A small image classifier, trained from scratch: norm layernorm.
Rows from block 3, named by matrix and row number. Rows with one number belong to one neuron. Each number is 128 + 24 x the weight over its row's rms, rounded and kept within 0 to 255. All counts start at 0. Numbers have three digits each. After the name is the row's rms in percent of the matrix's.
# gate: MLP gate (model.blocks.3.mlp.gate.weight, 384x192), inputs 0-191
# fc1: MLP up (model.blocks.3.mlp.fc1.weight, 384x192), inputs 0-191
# fc2: MLP down (model.blocks.3.mlp.fc2.weight, 192x384, transposed), outputs 0-191
gate.353 097:172149080089159106109147124125085103110153125137129132124130155107119136089084151159111145138113114117134100135147125129135098149125135091094146155140130132147153124158132125138163139129185140168151136156094170150147123145114117131119139129148148165140091156142111141096145128155129096127086127179117158108130108141143153116075128129115078124139142144162060120137116121137093142132131139120147120135141134180130081127125118073155136100121139148152116186098103139129135089134102144139154147095093133151136167117101119134100075118164103084137189145136117158113138089127117116110
gate.354 129:146125160128103136097133112146116084159133134108136117118149113107156091123129111115138090152140142123151129140137129127123123088143141141124136113111127118091138133165126082128129111170126091104152084151129145168114128166137144127127141237122157124123125133113151122123165110144101105132102142078151096159123123128105129117151113152135120135116086119099116158147088108140119072111134113141137132126151077116118134092149124085125117117145135134153117094100151143116178083144110156129092143127097088144073111152111127155127085128152120149129115128141231139129125149133131157142
gate.355 139:119109153096162121140126131124127126133117095125123104113169132116143107136126114143125148130142185140158136115113116155121063171101123142153095134128097122119124154134086077101172124147138131112130072142211092135102129134132142116141134178108143140135125161114102116145148152134175084117099131149123065122148125119120136119147126145115121097162148155141156143092092146149148086133139131138095135113152110097146154131121148170146127121116116125114111110186071147091109123086126120096109159164115176147098111116166180095129138125117117126111108138122146114125110085125154141117
gate.356 052:163136134085113134111114114177099116145126142125128134109110130160126117103123126154130186139137177131121108111122151135123145144117155116120156146096138114114117090147105161155130065125137126123131125124095133184156133162087117193130081141178157170109134096115141123094183087100047127152128137156141105171136109134131132135093126117102153152101085144147118114152091150125160125130128154123153108182158135145107128145093146117106112097165162120102173132098142138138124135133117117101142155080108127111128132118139100151154128111120143133146114141155119143116099122154128123081
gate.357 022:099144153170135130146110132116108150150149103169105131157116127130087134112083113151128091159095120115118131131133116108110156120133152161135137152152129111113125097117111100128104137079146142122103145105107137095165165151155136091109158152112147125114150113115117129139214114168128133072115136124124080153120144126121100126198130126156122094132114110102166139125123106143130141131110100121124162096114116092130125142140117196126161165134124097131167117175161112130102153099118092115117097192138103157119085109135119155105131156119126132117126113161140114091109172110157135160
gate.358 085:122133107130145146106133134135117145125125130133164133149137150142155191097136125122156194106106148128177103162127129117121134117082125091099126115106175105158096094131135168132134143096101129131121132148134112156148132102116133102092100156151158141131143112143139136144068101131115131135133145181146104112148164124168083090126134095110088153115135141114161135114110141127135141118061138122184127177129097141166141098095164094112172114142127145094133118157147122132122104145129103130104116079075104131117091147137100172150129149153147106135141119168144132150085117103128140115
gate.359 147:149136097151120116103140137158149102113120181087122095122123127118145121136115153133149122144158109114131124119158151161150128140154130083124149113107080159136167122137155112147085134132132106131114133149084140133154115118088127188110119128214088117134119143124123109122110116144066132103138157141127153113098166127097122118084152117079119101123138112147074148126134135112146125120144104147166133136122118216125159115173111080107090160119140157157116113110119093107143144120108120139126112110124123125177153153078096124101114139122119137119141143087129147142157118172117141122
gate.360 130:127124155098149104141127129141101144114106095118185134093132120120144180122132117144129160086165076143134108102125172093141159102111145103140142114117133173162111135115132141131152168159094135166133131112128093118118116124193091096188109126096100149145120158107142149122140126184127094117125152098099134087086132101155152160139122118136092124151108112128141132105161178133133123162101113141134142099094151167148060127101144117101135127143079130144088147133118143173104137129114131125108130146104117149090139089098120166127108117138157131112135133123144155132135149131143094146
gate.361 059:082120137103113120131118125142132141122134117104130154132145129169124153117113181127137095152112142106141139133119115148090145131059140109114124128122164105144157129124138107124107135119123135108116143162096116095087157116158112122149119117083168138144137124140136098088171110107080126115096121115136113122152083162141092139118122111073117108132097152145128107120129130142122152135115122153171189117150129103191129125133070160126124125132134169119113136160087152168138088134127125141136117157122135130095082113204167097104176108146166110171125109115132156135108146178113134138
gate.363 135:163154064158113153144131113116137146130144152122094121165119159108116086094105135106138160119140132112110100093132121098128150125184175133102086113123129134162138096139129134162134171137146148166155140097149164158166113121093144134168096135138105129164080117129092139161112145158106121107120155157096109149143137086139122134137155129117170084179102136114105125119180130136113129118111097109143089131158136121138091143125132129128140137126135114106138130111154166095160147109115109148164087144148150131120135123069086160092122112107137128162140111113109167112154093090113109110
gate.364 115:140138144135112127120101109136098171147130111155144098155086199148138148135087180109096104134083143110122166102122079158081095145131130120136138135114108139149126127144132130143120128136133135122113126108098146145121151144106120080092140130139153110127121104096145129098108098159142110098114119127135103086099174126133141122133179151085127143167122095147099154096129084123153135164158172150131137093115131138115151141124110114124135129118103138097137142088097129157125140086111076128150147153150084189133143156107145134141140138096095132182137117108090153137171126131163128167
gate.365 083:138124126090160088130118154180159116138117136151153103093139114152096102128165159117121145147120153138117112149136134155106145154176136102119120122153097094151111085139122152120109078079165137105147108135123161122115145095141131140175119161106192106114127097122144135088132107139118128128110145095158125145136179180122115128069118112111099142111135112148143125135123105145111104163156167111117095144125167173119156162123097099052108137126136138140116108136122111141163134095125153143138117125111114139137106129076108146169137125140085129120150104146142120155154084081116130118
gate.366 020:121119157103099105121175130111169135101132098110157183111096107151129160123165098106132106089159078079108111145084145139135170115097126088099140131147117099118127107113116150081108087124126142177135125162115136070117161138109130133147142123073094130144122157096135123109182168130112118132119095124119123167177103136124151128124119140150126135147096103124140117122093106146076151125101116140112163113118139150163143141121131143149135115135153098151110144113140144128107156120106140143129097147167109118111111108187153092106168134097138120107118140165110093157111176133138127137
gate.367 013:152141148105159153142146090167128136137123162121083118097142144137161146141127147106136135119150172132128120090103107106158124093163160133110104101139137140170163129179133129180147131179104115115133115103142090142152121127145128129103132157163178109117156122112145164094147155114088144099166136100089084124132034106136134140133130157088133101167122121150107133102162118122137102144094130144137098131121144139130129119165118123148120137137145120136123143126152120113116069115140142141112133142129130146128166150147095188137129083139118157071141111111143163116134087156139103136
gate.368 108:111131158103125119142098106139141113112113127123142170130133147148111089104161112142144195155153093126144083117086126160120121147128130120153168101137132121120156087133124142099103105102128109160156053151097098102148183105117109130153109191138169115102097124089108121123096129101131105121066144105165138146143116109154125117123137134107123115125118162155153091120139155187128105140106144130168090171133107140129117139108133142088126139118124151139165107136160140145103156141113134125087100106131123135111123134102089106166124146081129127137108139189145109131152156143146130116
gate.369 146:154169084137096124133104146114141136114132150094104115165123143125081125097134127107149170125123109142124117118127083105135160125218129130116140121116141145136100114126139188119133141125150113177172111124141148097174111119133131104153118133103133124106081145125110157176078152123124133126098127118124105143160124097135117136147088121123146118142128151115148098121163142160114108134107121082137109128166114098150104149140106140129151146111131115132141101175192147099163135118106153196144118141140146128133157144068075125110117135110121097125139119177116135118162124117087112098
gate.370 127:127113141155126145145110104111106145128126149149091106178141151135165091127115137105157141080123092138133102113112107115143102081127104138114118112135188160145115161157116105139127112154122124110127141129189124145134106130098124117114121124151167158092131127126127179132128155148124091118133157164097077126109140119156099118138173118105131156134113165128134143109114146135138125132102133167092084115134130102126144137070149056178180125108133112077129193117130125124157125134145103137128163144105166138111149159089116176092118109119128147147125113111140167100126089113125117133
gate.371 060:112139134194104117132119115100150124140159172115140137157163204135109133123057138142135120130134085100136126138111105146107105072139137125134095112090111135127135120114137155120080083119118163122123142112148151158150134120094111140125158111170144151127131084108144130126142105145091115104112117115131114128123154160116123113131135127085155079148106107123121157098137109146158139114138132132150160114110102143113173120097141124074133163100108142137128153156130128149148121091112129165122103163166107131123147169074116144176122149087081113153126147148103141123148104179159102125
gate.372 132:132137132147070118119109112116090158156124127106150130136128160163151085099080077113109109175145172161161187136133130141130128103120193129127144111122177094136133118092104173137152087118130153120101136106118126151130129151147132132110164107135148123121151118137185106114157108147125139133135148110131100173116110109123147129144121148113127107141077123110149157113102147132149123108124140105158151096143117076107122121144092128126133096153138078145138133089181155128133108122077143147130143152123125147102074105105067171148132131115134116094112098163136138148113149119115134122
gate.373 125:146121133126108079148131111181154149117127156146112138127135124101122120101115161116127145133111146120182102099127097121151139133141143124125112107114140113172157073142100141122100122138145118117121115082111140128165132117136118169169120187109171127125100101167126134157151154168110158100086161110146094131124133138152139149118118188097104126150138097147116143100152148128128091117141127102155119101160123146161083160140088125120103140138150135117119095110166150124159098097150167136143109103100154165122108098115074149118107094148141124096138096111172101101155072095143129112
gate.374 022:087102142111158132122099123144116114177138140150134083153113099164103123137108137142156123158120169075149135137138088128126125140121097102143085141129151099097102131125135122129142110099127105084132138114109116151103130104160168111127126103146154106144156125136117118114140138144130094092149104146134133107164134126167123110095173111105123095127109065112116122145106158111125148141106164137172146154153142098148117102101141091149117135158123119076113109140162133166160072127126117141152134135098160115091074167168097112144087127169148119116156133170146154151128143154087163104
gate.375 025:104119121101178122144120117132103124098111126115091062157113137141127124141101135164104146134130120146108132150148105109125093149186125171155090129154159134175149147136147102132111168142123133084111119116111138171134102071156141061130127104128117121150153153086104105122153139129116125089123074120138126102157112145141143094151116170131173083141122106138098134149165104144130157140124150140122112111106117125105144119103118180183106163114128142121109133134120096158179134091138149150121177160119124164097115137108117139132106128123104125130109149128121179098100101155150138135
gate.376 115:173147110151101142123156148130116159156146128132123102138138114099116162123094163116115103168143148122133169139142123131136136050155148094104099118120112138108131109135109122118155131160143114095110147098126146079143125136084133141113203122127133123100132175151156182130142131158139130084138152140125097105094099128073116133127130153162105084148138082129145165086143125151128110131134111122130157072104123176126102133150083093148134159151146135123133127149106138113126092116123122153123124136144097129142128127171060125085126111138106120098148100103145097141107105097124118152
gate.377 015:131116144106084155164108149154149162148139137114097126126125112160152113148125121134161097150146128097131103142091105130098143111139133124119099114169159144133143124175137096108126140126179132124104132108144127087123123141102119113114143110120133129128113167145098119105139122115112130114116153165112057171115105146129117130116121149108098113198105127146118169128107154107126116131124121141146149092130136081169141183139157157165130112132178088100148166151051130095155156114134164149136093132112165126076090108178132108111129118140144131152138112122136128138093140102161121077
fc1.353 077:101139164178105125135118134089124084111105122101138147142145128169129116134140106101143164119169111153134142150116141114136156124160154119103165112114119073154098156143141163136096081081126106129157095172157102098123134120126149127134104141118108128085101056119127135127129133107108102111116102107103089116085170136129142143119115111152125131124091096124151143138066161128137117125113096137160162128148131076137160149144158173130163125135154108168124144083181147115111187096156143167119134163143128132152138144131105115151109146104140131132122124099131119107119168134115107134
fc1.354 146:118129135142132146111138132140109169170121118125129117102153131051135124101122128108117161119109153110163141097118167119129102118113144132110123116092100143128117117161094185146123139163140117114139095113161129176098138163110123143145160219110110143136128144147135143160031113127113150116082175108170163142120129120107128120158087144111102111114124136114137133100147134151121105078147090126098087159133094134161120124128085108113145138153129132148122104130109153133135133120106123150111121117119079159068104153131139127151119155138115144128131150101167105131124108115128154127
fc1.355 142:110132115158146133111168166151117086127134147083180114095127126143098131100118145141133114125117071119114158139124142112130148117127128137129166119109113168087146142091122111135132102096142172146159139144119152110127153130135129114152141101148103139119117115113131115169097142153116178134136128078145194140133090133097132162133088093107150143071109090082111069168124146149126155090159134117157152132122131156097123113163084118100105143110130127165146127127144141155176158117123166155144132114151108105113123130077111137088125173128126114091123158160119120140152135131103111101
fc1.356 052:113130135108160132130123137050135090094112140176122134104191115116117105129185120123135126144138064145114134178143115130136097145113100141128122111135132105135103164134100147114134119090125121124168125213166149140131130118163133091163113122108090133069116118166103100151101135132144135143102132104108097083116127177131127115097106112156126158088153118087148140122090142134085128123123106136127146138106123126168105138134173157141176135119109142169125175087124144142130135105127140127132113153125119129150142087127100128095119150110102129161156120135140122148141120112123115167
fc1.357 022:097133112151168127166149126111148106096108128201112141144113142114158099135129108155104102138098114110114099175124138108113137120079139191166122142154127137129182130127107094136119163063177138108123118128098122116137138120144097080141140119113113140144143111186154101178165143141144155090136126111098109146148168141110093122159118116175121139121141112092113141126104108143125125128136113132118152138093134141104121131138139169142127144114105146139125131131070127138113169109128119084117132149123095139135136073144153167059098117134137119145132104129137129107130156124175128161
fc1.358 081:081119143167081106137105090105127150123135154142106134128133089076112067134104128122130116105148084128106137126120100109126139131161151141129096141118103089088163144153158100151098115178106100132148113122131131129143118143111125127155127136106095143114107128125120150100172130101120136105098056083151139121138126150111152128133111142162125094125119113133124144146125098130126118129158107138119105110125146091120145174143098159153098169113138139186118152091083128181136146125127157118160153174182124123163168162155137109125121128092130177125128161086115098117132142107131124158
fc1.359 174:066107168150149116148115127095114167127117108132169144131150147117133150131147089135117122127133171169129123108131143132113121104092114161148127135122156114143106133128099152116150135100100132107132115121190135104094150138183142087126125139058125131104137099142115118156156094116143160135099138092141085137164106140150139170171117124164147153114113093129179116111152162137136139141109155147068126097150126069137131168066115146132167129135114147098140097155124144114109128119157128110106158142138145108111095106166135132121168132099150122110116123128135090114099131080152122117
fc1.360 149:127132166144135127135106137170108095100122117123142107091126093134140120121147113131134099145156116149142133076138143126148163115101140114135129115120159167116136175104079102116142146119104137161126134113150107121127116146172094132177115118122122105107130098123131158136121125106192124116129181149102098109059115091153152159154115124138099135141098115136143135117148193129146108151125081117166146106120141145155084139106146067132178098136090156127095180128126150150097139147130149105127124124109130156100130115107092145097124120134129128155145124089144165144152170114116068151
fc1.361 060:145113123086151106124133153137121144126105109138121161127146145149113139135155142116109105144136101131131116117125118142119139132069104130109127147139160108149115143147116102112145164112112144135124143181116139123116137115149125125095118126090173135121142167140096119068164153092097089143104106123095158128128092147155141128085139145103099135119105146142134117149115115160101164146119115160127176148134138109188123106124113129120155093137094147103107120156082151100129068135137128129131111144110153119101084114221144082055174094144133118149146087121145157138107110142112103129
fc1.363 145:136131137171064124148127148174137134128129149123126102156114112122155128160109090090111100179076152198137144125115103145135141131107151117143147120130139138136107126098133141101146150090114129140101153117134153109147109127150109082107145090095126091123161105112138124157142152126151203097175157107117074151118124087097118136172123146131140104171143151100136158115155164096170137136125155088106128113125128130120109165159089097129114139117138089160162112125148085104147139106110135099111129126128151124147118141149088123108106126108100135103120101159121104122151168099137122128
fc1.364 122:170151143129092123099134103137071137107173138133137112149137181181077139146136135127096099153143189126103117091132135159088097144162125127113158168131122075134100120168113137125141090159145128159121131121162165134126138151117136177118129119113163108098130109092123104133163101132130099109102133154156076106125096157123132127121147151131141108154134158145149102131116115093135153141127169134120113132134155129089099133133142134075155151124110164110147134136124084129087122097132122128138127109140143130152141118157092129109116116082113112179156167157092128163130117103113086151
fc1.365 087:133134101127134189138106131096118166143124144092130113151130123135121104125126122113139088142175135136109131142163142128142155107173134142125121122096113139112097147104128102170123106142126129118128136127135092117142093129125131123130145136161129107055130130100092145110098106115139164129144130118115097134102112121083129094126131136165114121130102079093171114148065120109115108145089146112128159124124135178135149115107156142140121142130142102166133083153097131107141144160134123141159161147136080079162149151087108118200125133127118152150126114161137108197091201118132140128
fc1.366 024:097146126126155150109093134106116093128141129128152118077109136125126164122136120130112097192127153137153129131180131113143092118124146170157146126125135113113114124075123123153135113110094143119142122104125101166135127122160131148138131138096114098137127106077130094132140091146154109120141101133147104130147127124142117149152152126140105134101140152133139105164179151114179119131130140121158139106144133075097135081139140146089110143116100155127151050113244131129064095109122125152140134143128134116132116139113127136128097125086175151115109112160133169134120157132140148129
fc1.367 013:135075060144130140146147118093155119131103110161103170116142110110127091154131131144119197123153064122114097127088158121137125123138147128126166110152109104128086141120133136123145096124138108159151126121091118135142143132144102124126120111132085156108120162157090130093099126152137110136135083127158198141067154133151163109112130135139089126116119111142134134152088117145135161161126131115114147147130129137156117093183173154112098130126103134137142082084148108105088157126125121113124136125083112151122150134126144097153093131148127128132172110116163106155093114136144162102
fc1.368 105:137147127135154110117151167157130057122103090114150091137111123142091172146118136104084118120113143141135152146101096135144156114132126142106132123129112138116097166108159107113140125111109124150164130148156112096118163116130149053080164110124141118118123120128105134143094135116156089111152068118128103123127107133120160121144136145166117108133133058116140128117116132139160145158123196115090163128128116149131181135147124098126165100098098158133092147129121152105154128093141158145109146162121143109127122191163130101094117115134115136074156152127125094121163138136122114110
fc1.369 144:101120128134075101136125175154116144136123123097123122131099157165120132129095120156095180152087111189109154144130134122124145130146150118140170167105107160137089127102111132114169121073136161120121159108098159068125142123135127099122146093099106134128137121092137130169145131143143174109177133097115084153110149126103118138152126131145157135148112127114129120121143147128163162142126123118131150108136111131135118149157065125125137153136154066149187141114132136133100151092151107148117114118148128128147124101099075128102125161093103094087112109175107133104127169113148121135
fc1.370 134:120162132150097118103138155145139153118126103124202142086122114100109182142158097126109099144152159127114148139106153140114140152123135110130142138105070110126085103113140171104126127106097120141137118118113141110113150132169117131138121124076076110157121131131147092145105115125148148164129122098150163121145153113129150154146069112150116110122140092119142123134148122116132129126129125110152175114125134128146113147153110169061104121162098116186124065153117130160106124121080138152119110143157089107117085123183155104168139149127127117115155149160125099158146170132127144121
fc1.371 063:164111127094141129147119129150130164140076123176140144141128120059137098113147122118123124143137202097127110110155147097119147120086139150134107122118090135114136129144114106115126174146139120142139134079128119160104150147119135112145131134099148159124125176153105135122158149141116145115122174108082116136129120111129114150131126124196121130128154097134134116113151141149111137107174137147079067099144125081166111152126125107177112175156137142099139110116067138073162146126145131128139152120136123135119106103178111122108136108122116134106122131091132101137111125052120150125
fc1.372 131:108146131138098134145103094093116138126111129102126131142113126179136111132119074121129123152170156164126158140133128163122128100149163144114136103142198113142120134116130177134137106127109111125131136128119099109111123101168138090105124116131143095140119116111168096088145108127120171145140145120140127179130107094149147124127137131148138093123094125107149124112158154112136138131076148126148167092148118077112133105158132186091136095145126080154145101109208139118115135115120123126138119164144130115126068117106098144162130110082156117097112117188131110135141191139124136155
fc1.373 101:107122096105112141127118127116114114139089130133082100122051112133125115127132128150122140153154108171130129173114149127156075125102103105152132121172125184092114146130171114133162122134139138132120135092060086141145145148085137143084148150140091113176121164086086110107105159149137088116155099132120127139125153114111129126113166173145141159135119111115139119107107111128139128159119142113129146132111118122071163079142171159141123119147135071099167134146135121130122119181139099115111133138125123140164105110150131122120107143144162132138104127145132141143126178173150145103
fc1.374 021:107156120102169133106112106139139132099131114153131139131129134175113152104155115114130150079135163102108139094151097142120148153123101135116187156133132144174151135128137138126140146145127125136127109137128160193111156114144134115089150134111139093135117111119130160142108140126118133117143090088159140146130150086157160160112114148097095148099141078099125126131115104187104110151155143113118104180148102112130130156113088078165113072102111135134090145093112150128137129144097098122151123104133111145119085150088130133089133133125158153102161127124078119173153142084119078114
fc1.375 028:138136164179089119124149119089128136155141133144121164148103122125114107143096113137136121123090155139155091146117126089142097119090136176114118140108170141100092122135123153086128138089133131122110138058134118119146134157111118196127123101119139189109129089143133118159154145132147086139113165174121125137119125134150135128154123132165135135142137141168144115123126127117133119099092138164111103120099126088144094121125156110137167113160095126102182171152159115094146130097133122169108152119125163129138152131179140129105132160104083143148122117110146105060087125131094118134
fc1.376 091:082111170115131111149121116179154085104082101105129153132128112157149078118130158116141124129088192087131093122130100107128136156123149145144127129123130101147159138113121094126079096089145108119120135140136161129129138124119166139116148132109171124175144089106138084144115119098098142100140125073161133158155139178134128123139134144116115103135122086115129163112128119142128147116154137132100136126128126156141181146157137091130097121103108169178095131107123127121166192134124120152106107116113119143087104173090156132140121142164111145117106151096139087111135103109151157119
fc1.377 016:117104114135126122119116154082073110126127121115112114109160166134122152113125109159110114132121120168145112105167152120119130107162140142138120107119170175137135101105116128182147114103121149114112140173101123133125115112118111125150124152128119154127143132154168138101119112122148120144144131123125138146170204123122090161101115130138055149111130138125141134112109099141121105142113112118097129128148153109128128138151105154129144237129164109104126117120115142083117143138107118069136153136082153145154131112063092120134155116141152114164131103095129176161124114134084143100
fc2.353 075:110122111093141133150129154128122106130115116139124160146131118121090145125135156137094158102186107112101147109168130097130084133133125129114108160116106095150139100141112097129106118106172149138144144087143118122108140141148138158191180143086117112141103129108124143137147159130120083105125059160124135137154134134153152129128123217147106091145131122131135094126121117138099126115116142131116135146140127129141158079145139165115147122160171088115113147170085147141080117142189136116118101126159137132109107094122069106126125128128120106132146080178140106155152130121102106136
fc2.354 157:117132095137146083142131125133123150105146128143108161139112153185104118130112119163080143139118111136115125105147131148113149115138153129128113170143152141149132114108126148139142136067112172175087160153087127103160116124145096121142129056141097123112149116137097105103173115127122148125139137125092103113127143112105159143130147128106178096174114156158121094149161138101130162153121157097159139137108160130143115180114135157124124101108128117110142156130109111135099127119132156120140124115143166121138122083127103107108122088105127072160171099157065168163102125177128124111
fc2.355 140:106132148158207138144162160158087147129133125112093125154146134145098138082120139143116143115094105122130121106116155115133124105143136155110122112126132136141098103128092130142128137118198123158143141108151107132125118138125129121135204127095170135115131104105123123108118123139118133084144176149126095166144124132138105149152077119134125132113107171147149085125147119193111159108152082080138138109131146113133116113123120175102147129129102149141137084168142131063105168109148167163121104169140121123076100111131142131123097114114118103099111138103121151139138124142094089123
fc2.356 054:156135144104079121129136153145110127157108112116123156108123107143139130137155126129119136130158167147136130077128189168095158159095136102136139103152127120127135109152129115061135117110165117102127128165140128139105134137151129122162144145127118126111122134082134154084165143108110120119129128127107137157111103131110122174083146146126083114133130110129151127125073144155155130163122149086132149125139146117183132107154077105122105135171146107150164105136137142099136088093164106078124058145135160139123124084143081115122135113128136127115133116162125069136186155124147099118
fc2.357 021:143125155111112118104138113139104123092125139133148160073150143101150130075148131174103096122135133156112124120140142096164140156145121107123131128101188112150129104121088133152136171117086105087121163148098140127139149133123099163130122136128143135101129136118186124127147136133092117151128179140128124139105097138116142131137172112160098139113155122126130143128138114048131128128124128114128092138099095178126160115091103111078128100156148162179124136048143179163111114122137104136113131132117078123134158158130130130124129137103097110186170128097134121116114135123151132133
fc2.358 081:129116118151136123137114140136109104166135153134171115119136098131168090139175118082155172131167084137115114116163122154148120075166165074104142171141161092153133126156136170139120143094081111130114127147160148147110141125144138165134108104120152102127125164122111131132133075115128139135131100130129152113142144091138145110104134109106102129121090110083153123120093123116092152183117163161091092111116154099157120142115113098127146109137119073140114113148120103134125122156128132116149133111141164085135146109139096132100125118146142140100121156198129135174065133115130130110
fc2.359 158:089101132187134081125148159138151090125121131114072132135154140115131143112094143172122151116145088139122135136149104110143120115177138090116115149121096117128135148135147071143130136123153111128144114151139142137123156109142135149122162160131114151112110059071113134117144153132120139090127112147128138122118174123128144120128140203151098132147138112132104106130094096156138121149154079125125119155135125153106152122171114137131080137121160080135134119157087156099102175087169129098125129113133093170146179131091156119131113111131115102117082130090135121105135111154134121157
fc2.360 124:139124122109079137124112144177127072132119138131144102093128071108129105109163096101158152136110134177161127137132136113161152160104107125128168127152149159104129173118078112117132103136135153145155146121150124107124112145150144156116125121092101114093133135166113169169149142108145098144137121122101117098106144123110110146138086101156104136083133126143124145150084175127117086115187107114141131155158093111138120169143128089121132124144155126143101182115135146130146110133155165112152155105093145110145156127116088103130120143164104149153100153093164106104108149089098135104
fc2.361 052:148155113133143143143103115157134102137140129157095112192177112167142106128126152147135117107129137124105090153111158119095112106110084143093130143121115154104141089128122110115128110073114138128144144196119099148096145164118126137167064167108106156127117146102125170114107096131156088126147156105108098144132092132092155151125166128101146107126135128122108119122113103123125122143112147070183120094084149076155119150127145114140139155141120135136109147099129128121147142111145116081133075140139109108137095173165182147114126119151163136149124148111114156151104120125137143140
fc2.363 148:106107113120103138127141098098138147134160147116155141117156126075161149095155132127133151119177172108124131110157119136139132140135164141136108128113129138139133119115135156157098147146104129146135146123127103161146130114127146140132072123143103126136110156155109141128147106111096103151112181135114183109147135174114119126145134088086135116088106119163075138145138094128101144127155073124132096144145114139155102160154135128102060147123106142130117109151070156145104126162138114144152094110131119068132125158119167124146156136135159113144143132045093101152134095114151161094
fc2.364 118:134145126093126128158087128136156096136105124140109094135125100145128113116122092122152109149128072107151123194128084097171143124154089150120173070138134150121135116110143181109121127089145126119139168130141106082144110105101101124155117105120142102137130159156116182135097144115163109168177111148138112134125117095114083125119102091154112142108130129092116161134138142114115098124136110109113158125113083088149146149117146124118103135150171168168055110112168166137172116163126142139127108122126130109127129146128113101138109134172120138151111089132153116121138155136119150099
fc2.365 069:137128132172121120110118137119127141136105150158141127128167135099148094144190122107099114109102147103115112147096188122150132132140096107110100119152125115067101181103075088114115088153142164149140127149161128112125109131067150169087138103124084123099134173161127094122097189107119102116112157136138111155154124142100154139120134143140123129138143156122135113134100131097169145127140136155144159148125133102138156102080147154145127131106175121130098135116134113106155140138151130097128172145129104113158121132153141114134134135123147160166093124108124167109058113148109121123
fc2.366 016:140134108137124100117134122107147149135139127137132094128095112146097098161142103105114131186110181129100100118105138126144089103134159137115162111137135097100101136110115123117096128144080141166120171080113178191109113136092138159090129116137135100138131089132120076124142110131110116090125111146150190123137127120127157133123105133131096105144140132131140162133128154183115140109128143161126133147138135119097102090099111131119150108135096139128135106138145118142090128135137114198147149129151135117133156123161075075149116126103075161144125148176126139165139165133096075124
fc2.367 012:129142127110112158110142116113118151146128110113105138110150092172109116111136133111120085116145099154145130125138116111137103124113130168127146119132120123145109111117123151143113137147099098124116143155102137115182088149128137102142123143126133098121143146151165151122110169095095109082120143087159091132114088149128150123145158212153178130157150088115138108143129108186111146150098108036069141122129160147148162089164138165085128144109103146127135094109127133144125104130131119128122106150149131118137144081136106124090138143138114145148153058112129087122142114123118147118
fc2.368 101:117119127131148120112129129103130103119116151163144148132138117130132127112119089129130129105121119116125152149129146114124103140150101140154081137152148174101132135137104135120098109149134130137155143081077071171124141152161100113139116166123126159138120136142125095098127128141092086164097171122107109163100122125133133117113140141138136134140113187150102098114185107073131135089106125139191125174169078109113068108125171154107150130129121134133176151130165142123126130143114101145135085108130142113140084102109122165162155160121183096167104102141120171113110142124133135111
fc2.369 144:136147107091122135138130080126145091120142155135186100112175125092165121109158125094142121101189157116104095104119118135135106180141125130114102125134141110111162133138149164149110138170061113140154162142142112154148121130147154147123032119154122115128087144138110133146146137134119105151114166140108148104146130113126155114114153125154124090131127076130117134123122142145105156157174106123127097129139143124125134146153178129102060128136108138090112121136095149162151130146121092137151131114129140056150129157138131134135141102139156123152135125119111079121128105110112149105
fc2.370 127:129060121133144106156143136143158137149129114090082133133142135160160122093110181151151126081097124125167102123129125123151161112167123148164140136127158162162134130079167114146146101134123140139083137133150098121188105107124148096118137136135159129113165124158097152124103133148106116106133136147110119154101131109122111089129171182089155130140123135140109151121142116129117135123159116100107121109142092137133145156144125102152136109113107124086135146116123138107166144113143145138134112178070153157102116154078145131137135090134107147121094110074116176125103069146120137090
fc2.371 058:068123130167114115130149135174115190104093139166151139099160158096155187090134138134147159096152110126138135094126157157096162147109109091111114154120090117107119124128141130104120143144131126123133129124134136155151140100133094123155151152133131117081120114100149111119112140104080175112124150117131125104100154113147116124125144151136133160131148097133115112129130087161158149132175126118122084147115141157166186128103109119116121148146106162091141104140105116115134141050129136097121088143137098114111146167164099159123136128082105097075148135105111121150151136127149142136
fc2.372 112:142159128084143123158126089117116131111106143113139121138118122123122138118145082136134088139155144126150104112133128153106133112170131117128155077170187129145133124139170163112146131154116103142132120100092091136126145135162128120121128158147157095138105151127120083116146124155105126179091110115120153145154111126141106130090106148142138135111112149110081112148131105117072115099092169123091116097145115105133123131083150140149134098168121141131128105157170124119157089119090161136120149143102175137084092100123063141159104094124121132135144133178173124148150177154119150090
fc2.373 094:152144096157140112111133119107150146136090132136151136084166124096162127129165137120124069088098125116110126131071153131127148140111059124121142091120113166104101163102109125108104099173120145150144140131129125168126144121125147125112107076134081166163128161163126110130068144139102145162143169074150173148125157120118156128179125070125143145121126101098128133129115108101159132123138118138138166171121151119133143134141151148098134134092125159133100110105128137121171137102118149111130130139129113130112101172151182153146149150121154149138084135088116109125142103126144134121
fc2.374 022:106114146180120114133107153105101097116131157058156112174127146120154086115107137134076120114127137143120132112165148132157096127145158100142125142135138143119158149106147074136143156091146118105145149137112124095118150100105145080105146130142115133159128131110132087156115134144152137119140166142091140154142111121163116152117122202120142130150108091121081123123119115119125110122115098112176143108163140118118116117108093114173142118120132132130133102153133159130136150147123145136125106131126129167156103143119041159106153164107125138077088125186136125125088138086108122100
fc2.375 025:157147107114045092119146085185132117128145119114142150146140129114158111150148137117155128127152144141127136120094153122105126157095134121078140135107116123133131103149143141129129137118184150134126117185116100122104120140109134164145082132152113134093095104141121136097146145095104151149141150102111135122147104133094156156140146039100152085109108131143134137122108130087137115151114143125140138165113120098173163180152111141127144105137145125130136142089127116095172089142119120095118134121127116135135137116127138089156127099126147145184130124156137098122149133207164146117
fc2.376 084:116091134110097125125123119143143169152107135143156160107134125090169096129118144124130152131147163147143137096161176149115127134092164141147076167112113129168138106117119135157112139116108107103115156075142102138147131123116093158151118114128149162210138113134121134120159117089113155124126133127121128123117147155096101143141152095165174117108123147137144171112159117073153126121180111118135089163116095145111136131119091101087085181119141158136156149131099125118118145166163108114131114114121090091143116130120146157133136138130120140128117144067124136113078119089151159101
fc2.377 016:129121121135158167148173136182093125127112134129138111125134076164117109137095117122112116156142157096119097168148109163104092109145172144116090114134120132123103125163130128118162127188161092128120165057164088108102129102127116128158161121132155118122115120126104124156127112143179165108120134132139133140111097152132132096116119130122177134149116135107106139108117145103102171124143150068158165091135150148126091126140135124124135085172112148114083149132091114160134138095131150166120130125159116086082117101131099130156123122126114119112116133167126108151075110127166133127